config = dict(
    model='masked spectrogram model',
    win_length=512,
    activation='gelu',
    mlp_ratio=6,
    beta2=0.999,
    grad_clip=3.0,
    batch_size=256,
    final_lr_fraction=0.01,
)
Rows from block 5, named by matrix and row number. Rows with one number belong to one neuron. Each number is 128 + 32 x the weight over its row's rms, rounded and kept within 0 to 255. All counts start at 0. Numbers have three digits each. After the name is the row's rms in percent of the matrix's.
# fc1: MLP up (model.blocks.5.mlp.fc1.weight, 1536x256), inputs 0-255
# fc2: MLP down (model.blocks.5.mlp.fc2.weight, 256x1536, transposed), outputs 0-255
fc1.815 091:142143093110152145171136130118129103146126136148106156135137089137185082140084135142138180093027084095066170103144136134112147130158106156130130190064076122156203168124136130092088163097217061107148164188127174114132165116119165137129110129186134165135153102130154113100151127129075126100153143131163118149138145189138156138153104089118118134132125151123144196156119114108150145136098056122144121127152104101163232154144119070142114118177109140125140168132151198080124123134160171094160130086114146149164136134197140137125141151051110174195155083146118105140117135112094131084103169143133077159125144108150127113143143101105167180167107048055125122172139117069121111190155095116062126111141116053127165124085146141091123150061111127135135119126109120154150179116131072
fc2.815 091:113085129126101171050135127143127105087094094129135142153207055140137208139161085118114117136103134129128134123116121163132147120158069114149126120097203156160103162131108116083082131129080151061142187089164131125122129129163146121151057141122126171133135060120112119113161157098123131121141126108081140080131119038075112130130088125137114152134124137192095139058173168108133071089150082139117094111143183132096166099111053112175125152116085121147141091122088141113134129131118108128123056179092227113168094128060099120128156118121106120128113118144077163167146074110124088111197137110101089105155182046140138095124186156162152139145131132135143108156123109121093105187099121175137152155140154080115179142193080088163124121078149200126159141117137159117139108123171132
fc1.816 099:207116131109088137053103144109138189052150132126160126131117167166135148115073073176086114104090135130117071121134157201121132155114151141126087133124087126169168122100202113125080142105111123089205062080112139122156147147104120150130097127069179135127089097190098102093101132148169146114136148135100051119150132134138118125116106133114160123119127138105092131145144104103078113151147165167126178138116134127148140152165152105137130129160097122133112157093118145148118066118096145167136100157099115098131106101150136102150158202121145096192141138150159147217152122147117123137139125101134165106184190158141092128123091137045132145076130163116151105144115174100057240108086105104105131047118116125103140086119154113114146174126114087150093184165217129145174128091158176
fc2.816 096:128121151060124147108105117163091237137152120182206147134127114144105131146138097103172094159150134113136101130059097151125073143145117123083141120161127128142118130140143173091148114124146097116103150000183102108141135184123118120089106105102153116121091167104172130101169083103176097124150153152141093119144131127147096126129100139117152174127136135094144136117100141054134086145109086133102163110106164125138086148051132109099120142145116121148143098135124117140129076120083145111140188141129146154132184100112151128104130106099090138179135110159111131085147096128119169099130152196105134103146087151052156126123145155087116160136113091148147142185129172111118201133118146117040178018132085158172131199144151138090141121084116112079121214146117188126136156138114121
fc1.817 091:163109079183125130063098153147146151077133129168039144104130062130135103089139159116094074126082128120143153043088126193132096097122143107118113128052140144127170131124096103118082142172094132220156104130190114139166101142108120123098074121079112161100179133089148120103107141128145153175181120144084131121110118109139129102075134115140121079111113122095130068111136079109173051141114128115147161127134243122127106149100116132096083131113124145110114167157145127160099124109168147122140096111120150124155141130121129174142123096140108114123139134108018109118140124087133108100160147133124082104093197129212102059112163108172110129220135199141120174167132169134156170132156163109148121143127130067103147137084113162136156160049099140155120158100107126096095101106131132
fc2.817 094:094067083216146119188138128119077081082133142130000141107131174109151142205112112206178144140120151127115118142100123172082111134107110086154144081143104181174130115096138156118146150088135167124123121158070100050110124140131159125066195143132104122167143173134105143138179160131137102152194096128119147133098105141162144138123175147124152109157161077133130171134097155098132087109133179099139113086151175174131111151190184164129127148159041152146129089102129137125101088140155158153129093122177147112161138106126121103105162128150076125087121102177144162137131099144144126152053107094133123154158115159113106166132099090061150098157130142112104137119141182126116135120123149098112124093136142129113201122102131198089139156060143195132081212093146105121106135157112150
fc1.818 087:145071055135123124103129123099133125140097128165141102101172110121089077115107146105105172144076100140085140104117091135154128186119151115134100124197128085109088104117099155080104161111141120100074086130108185140109168126143106095137058110120176150148054154099129122060129130108146143120151105087128142100101152076106081108108162105132096085094078131125120140134128157151062110114111214129170127184113159119112119116085133151125110116132103122110133168079089119091117081150095103143132129098125207077118114131197125066122113097121144106038125107188146123141127052121118180168186117149168138093126125133111119111130146142078135136103093144134081137188144076102109120133148129101122161146125155101215141118073224187068134157097181143199150134096112141081130107195135096
fc2.818 069:093082070158138185146130233150123109122137102130096103145000125173051215157151155111110141092167146132150138130182137200139175139143120165170155099160169110133109143141128133092118149123156139147107090158134130118069130152137136179118144137125203125141089138136105139228154187153037121192147111145124111111118094206107120132131208126120142171129142157135100144127131109162117144113155235145120124144084163173124092146109134110139120132105142127131144132129129130112116124134075107109132135157114108095141183161081134053126076137112152120101123121080108134123083109139173113161095149129135186101137145122137079150113100148108179127116102093135118094104120117156142154131145185112148117187140164147113149115160069111106106112115111171160101135132116167112119172167181100
fc1.819 136:092179139172109082131101130187134136153126073170175134134184111166220110152068122149129098148128140124121131115116162181134157125096171174153197171136063082125095103119132004164155125150110141103147168129117169148155113175097154128151119169099167155108189109129151166145218213173119173090157134175135121117125143168127114132106134146126139091096119191198124139116127150189127099114152130094128137128112134169134190152116092097113096078156105121164151142145118134081156120115132145108125141115134148147124115109188124182138166124115141120047153063119035118105145080143115120135125123093160175083161125113175132091125199222133159085114128125117114168137141135118132128104152108168116099088175087129162136126111065128122195131111161137152150138122103105106131144121125157
fc2.819 141:093104145134130130159162105081134071103133121146114106132150166110172131136144124129124118143125088165138111127192086084116154108242118129129107087209110141177187117132101110084117123100153105126169142097141129108212134166133113080147097084140081148115151123103165134074101088160132158161156051142118109171123121095145128116126186128135134173086152116100142125078146078136128115105164099104137083109139125050128165137160134122181145121085142082213122057130164123110091096123114140120111155148147116097098036083155187128158061132139128122122115172128153131097153124125126225131142118145134129151113080106145101139139064071125086118119132107131164143128136138117118143129106188119075117151143122075100148175107103116129106139126178056192202089135097207171087168125084129
fc1.820 122:136057118137109036102087141106184124114070144129117099136077139135115092147112123099124136160154061039062137065195125000070124187215147106139196090143115110100094112085127133143111162117148096164152126119185105118137179104107154107110157140132156083100144111141128122130145119135091168120164186115151129119112139091138117141124068143111142118092131156123178139110119117062123126151133129154101160097135143123133172171099143093147139110160123113141128145077194143208158095106125167154138165135158158134124167119152124143119178129119106111076157135138086156140126093104122171116167126173138109138108085128154122097142139131167175126117117110150125156140137190106134109114151089096159106145119127070091162099121145176121127131205152111123161202115185136156134128082069189
fc2.820 114:080117128157105127173137062143076150118158193186133108150146218111065000136139084138150153189123086151136138120081101054172185181136117182137119178072073121144181145144108094074140111172150101158196135128172118142057128054139160083126098149082107096143113135138173126107113137154147133133133146078108102153113122182115119127121131113123119124105121098190093104156106176145132120154170168137136133108123157066135111125115016125150123122082100102145127149185161166133134135122071142148129128165134177191147126126081082141149124116110164129117140112053136142096203069136150123169092165130104133133088092092152134119123095128141176124115123153134115166107121163132106138117099119106108126131136131129123089128167128122113163150100157125118169148123067169132163120075123117
fc1.821 097:119121091120000141125132133118153142146133135103124130116105147095112096114128093125145135075132142066111136113114095138124126161106123152127136145128136120107168137133117088199190109057120154173111136122130099134147136142136096000125143116104149132105126115130002132093098111137121118026095131120111138125125071134142077141114117018127141120124136113133105250119255101120139151126136129153139097147146133118249128103130114140132110130124101141101127119147159108145109122134120083106125117049160122114129161115134071076131133131099132102129105105113130120159125120103120205110125126145114117120122138088141137103125141074122127105067122086145161120112132115125141122091126127129122201123168081140160118116076142174112123139121176132106208137124142117137134144118097126
fc2.821 120:138157102084071143118124146158112142118151142106130188144153158191058151113134136109092159142115099152149173116133110180161136158075152142103140118117127150038148160084132153147189130106096034150159152125191122103111157127066131171140087120114150081112147118165187185150109098129128175141115173130201074052112090109049087120116096069146115117146113146165106082117067099131145093147131197119088155107097134065190191160128074099148107101113099128129105159065105093141165152122130128164102148146191157148130080115127098118116131133172158121149081130122093096105125124146167164161134124127050133083142137133148138116145144110111141122140126169127154108127144119149117140048173128142095210137132077094211099154082102124153138141107092128106079146115162105101141114107075128
fc1.822 080:068134171142098144094090120089101120111132105130111128153105115129117054131115149129102127063126108121116135106103116147161136135176108097111143108147120135156125156159168022127155138165191092119095092161102121093199183122148120119134077151102116164162000124159130137126137129160102096130121128154121104131120125110112194204159102122110072013087176142119113098139110153117156171150176090137118123126155148047156145113111128081157123138038180136055116149147153137112100074130134138134137160096170142108127155136172119125144133126194123147117111089156119140100125100122141140102072191038153128168172105141147139081158118137142149138139123138174056147119134113111139087172133170155124111171148136147137159153133140102110115122123106159102139107192115161111153134141137017
fc2.822 074:109096158155123136162129140168204125141100056114097137123078145158150141094111123138142140168079123095104134156126041131071091098120138143160101136108173131191083148101135166114143144131085108142094151145108137106205178121134149160143130170111124133121081158133105128107131175142153186109116135081134145141147121143143132123117158128108165151162099125176132126102139137076128130173103146120149183122133140208146142147162106085099113115202098128173118110035148180128154069119063105123122099162151144113153176142048069073106080145125079126129127212120154143151109136150088110103123099165168136082022142109148115128140199174137100132123151172118121000127126117106211099141132136116144140069127141119109119067125123116151106117113148173149134108126106107125111124116146144
fc1.823 109:099121142127137121063096144133128128044120121140170107100120168142161140158093180129092106115103127109087153139134134163164110161165084116106139097112092091149114219075117128129088150182088157135142113138132154106129156081095166109161242126141102132135102112103140117091128136137180155147194161108146157093113119088146161161111127154115164087112145138145152151103152125109130133147105158120145116155156085144147165163121141107109089095127134174124137147093167111143113115100112148136128193218120110139133115138150143085179195140103052128083143109144107162175092113117124128125174145155101112090223119113134071133129112101152140109205102177185140128107123162087000069155165121096090101094135141163123145100135135127125171181132159127161121109132104109162081157187133113
fc2.823 133:081167139076144138102143123117092154131121153120072140165118178147064175104128147071125116125124114175132123134136175147158148086174146097126154136159147127115102167117122151124102121150146059130198124144130106096156142122107131132155114097126121091164135116149135127142074089128054114057069069168124111125135142123117130130145121106120084168083065192153075097135145149104095097195059148163143115100125116161091132142115024127161146124138098153103140154140184094124131117097091101126140228112141107153145128135131128162142153086101115123217144096107136118118075159117127121128025115173121117153130114142038126223107098143052104145109133160144140111141133163139104103151133129076074109116120164117118150082087142198109164142069122144056101106128119162122198145117159129
fc1.824 103:109132055127174124147105083111164136122221163121120147120097145178147091147097144098135127144117107117112138083136135126121150128068150168128166170084086149110150127099160131113091105098158139212135139107157216112143097142147125000146104099167154222120136156089117137122173143060141112146141133124099123076083102133098100074111151080156105097120158104150152234080163130127144137107044108127165149157061119119193169141102161125132106163147148107114124153115155129150117118102120080132147138128152108151162124104127102125072135127115144098108164132118119093139138165083073160080132146049069086142119109125166111141137135167124124128116153156100132110105127067126127136162092133120146163138178092104157125132138114136127135122123156133106107108121139166110110105120102159
fc2.824 114:132114113134166077083143208153160122168011128162091142109106121099131127155135121126134128144122138127161065131112142102126116126046125071130109133092149062142150054122112108120114078141124157091160137130161136141030083100123163255147150079175148167149148160039144138130101138082115194169157126153118097207103117125150119112115163118146150118113085104083128000108134114131151067160148159140103139104189178145153116148130163094161117165088121157150110129105140148166124115093147131102113117132138103124139144112145120135171132145142120061124124077109127069086135134154130149166131153149092112073092114122108145134157132142095124142097149131089095118148159134129112157105103107139118134151093117087137124136143143169135131115108105123127126137112124094150155147155047113
fc1.825 084:167118198097153100146110119126143171116118113110106118122133149125191159121127165157108154143182174175122146102159093087140127127169155159117123146172111129173115143126126142118151179088121136120071108126103167120150114119064163141092168147175093160134189110141123152132147156104128133124116159151122140123127127128129142164142082173138134158084106053101107061133128067106111096103157161114092113189144082129113141080186146106095106118071092143070111127142141116151129079111096168076135053142155058211164139093088136103138162132109161125109158078156072110114114123108153122079146101000063096097149133100132127138158111118138119194130157124147126097144137147107100146080072181126161113104132136100142130090142088113164119155177178151137149174124070154158107126143122227
fc2.825 097:105115167141124120045119158133146129133116113161158116114129164151196102161131134150142145149148137069118135132147144136120142144139137138171087097157149136097135098137133149136190121149117088097150082074203097099126137161169144162104089131119083115125126168150153129121105140175133137145081130150101108170130117158106140122125082150114084124068134176169128170161132090096147124143089155123123137134153065080120135132085092127081122098252078172152124164122157087126109142101123053113123209120101070186181180125160179165167187127131134134152116180078099159150134104140082107165096140175131139040180166132089113154130082152125115117161093123119142204137138139156142105177137136105126120020119103121133125129116182217137196112162113158123080151150118101177129085138168147
fc1.826 103:163124090116152154141064095127227152152098126103116118096138107097130101107104139140087103128153125142177148136114120074113131129139151082118140146104152096107091089145153122165151160083092147125164091137112147190144080148176167140149153114101106062116230131124124143136109133180170115154196148163108124050131130106110029051126145095159099125117135194143172179126129151196194126102171084113171163141129127128129149034098088135160103143125101151111134068087073180080074152108125100092100097152107066137097145089132125104152162113144106072071129106108120119097168129109147184107113149061130137089083194100117174153161103071161147121165154095130094117136139117147134126101142108133106121156152153167131127071113102171112088160153134120115116113151158139108176082100112126
fc2.826 108:116143079208083198175139110116215149119131136113130114113163159127149091126095145116183119146114167135123122141095062034134114097138096144103133131156169106055069151114100170159139127127145121063137136103107118166098130129143114088116073143142127160126088129087118152146129136144164105068139150138111167142135183161155140128123162150119161138115116029107159086099106110184131087091131142122074142181179165158136069155137190190098133121013089098189105152105077106109136168146181174097126162093148157134079168111067129122140089147137119129196112150087106065125097148137208103109157110135112101135107099117104164111138144104147169151119145174103134091152106105148108154122146153151112092124145156120099182111162124143111185141149142095045145121138141155142137149109107108
fc1.827 073:182140116142173144134089114133143131088113099202132172137156134102163135087121141128121119156172150148127178162133081141153150145141143125154147117127159153181087127079127205084083120123119113112128108155126054122143146139113148132090093102104042122117178139144140154123155136103114121112138154138132119090100149136139093110150179070109069138116112127118110144084098175122063157176075146220104115125116108211162123116108109094162135149184141173128135115101169138118120199120093113106124036147097206121177109102090117168145149135116117153141129106134146079087117117190087147103111134146091110109176152182171101111118101169111163152168056158152099093143140152084118084172125144104136093124150129049132146149107165111135165138158137156145138104081088205229154104142079198
fc2.827 076:140086098130139115139126133144138147147115104191154099125131138151118141090083123157179118088092118184105144127153139144107094131138145135161112148119100125159135119129115088121171141145099175136103089197137091102137157116137111129075129169105032145096070087066126130143155159139134135158118103121107133184095147139125113145141196139112106139105113136170108025173161155096142118133117093171109116126058094092140108167134122057089143150071118093116142111181145129125146204130120136119147206091122180151157185162171140161094164062101124089103118125145084176161146069118148138120132131119110129076234073145125116164109125120106180192138081158103122223130144200179105124157124134134123135091091110136165146156148076117105103147139119196198126099149165086156119144139063145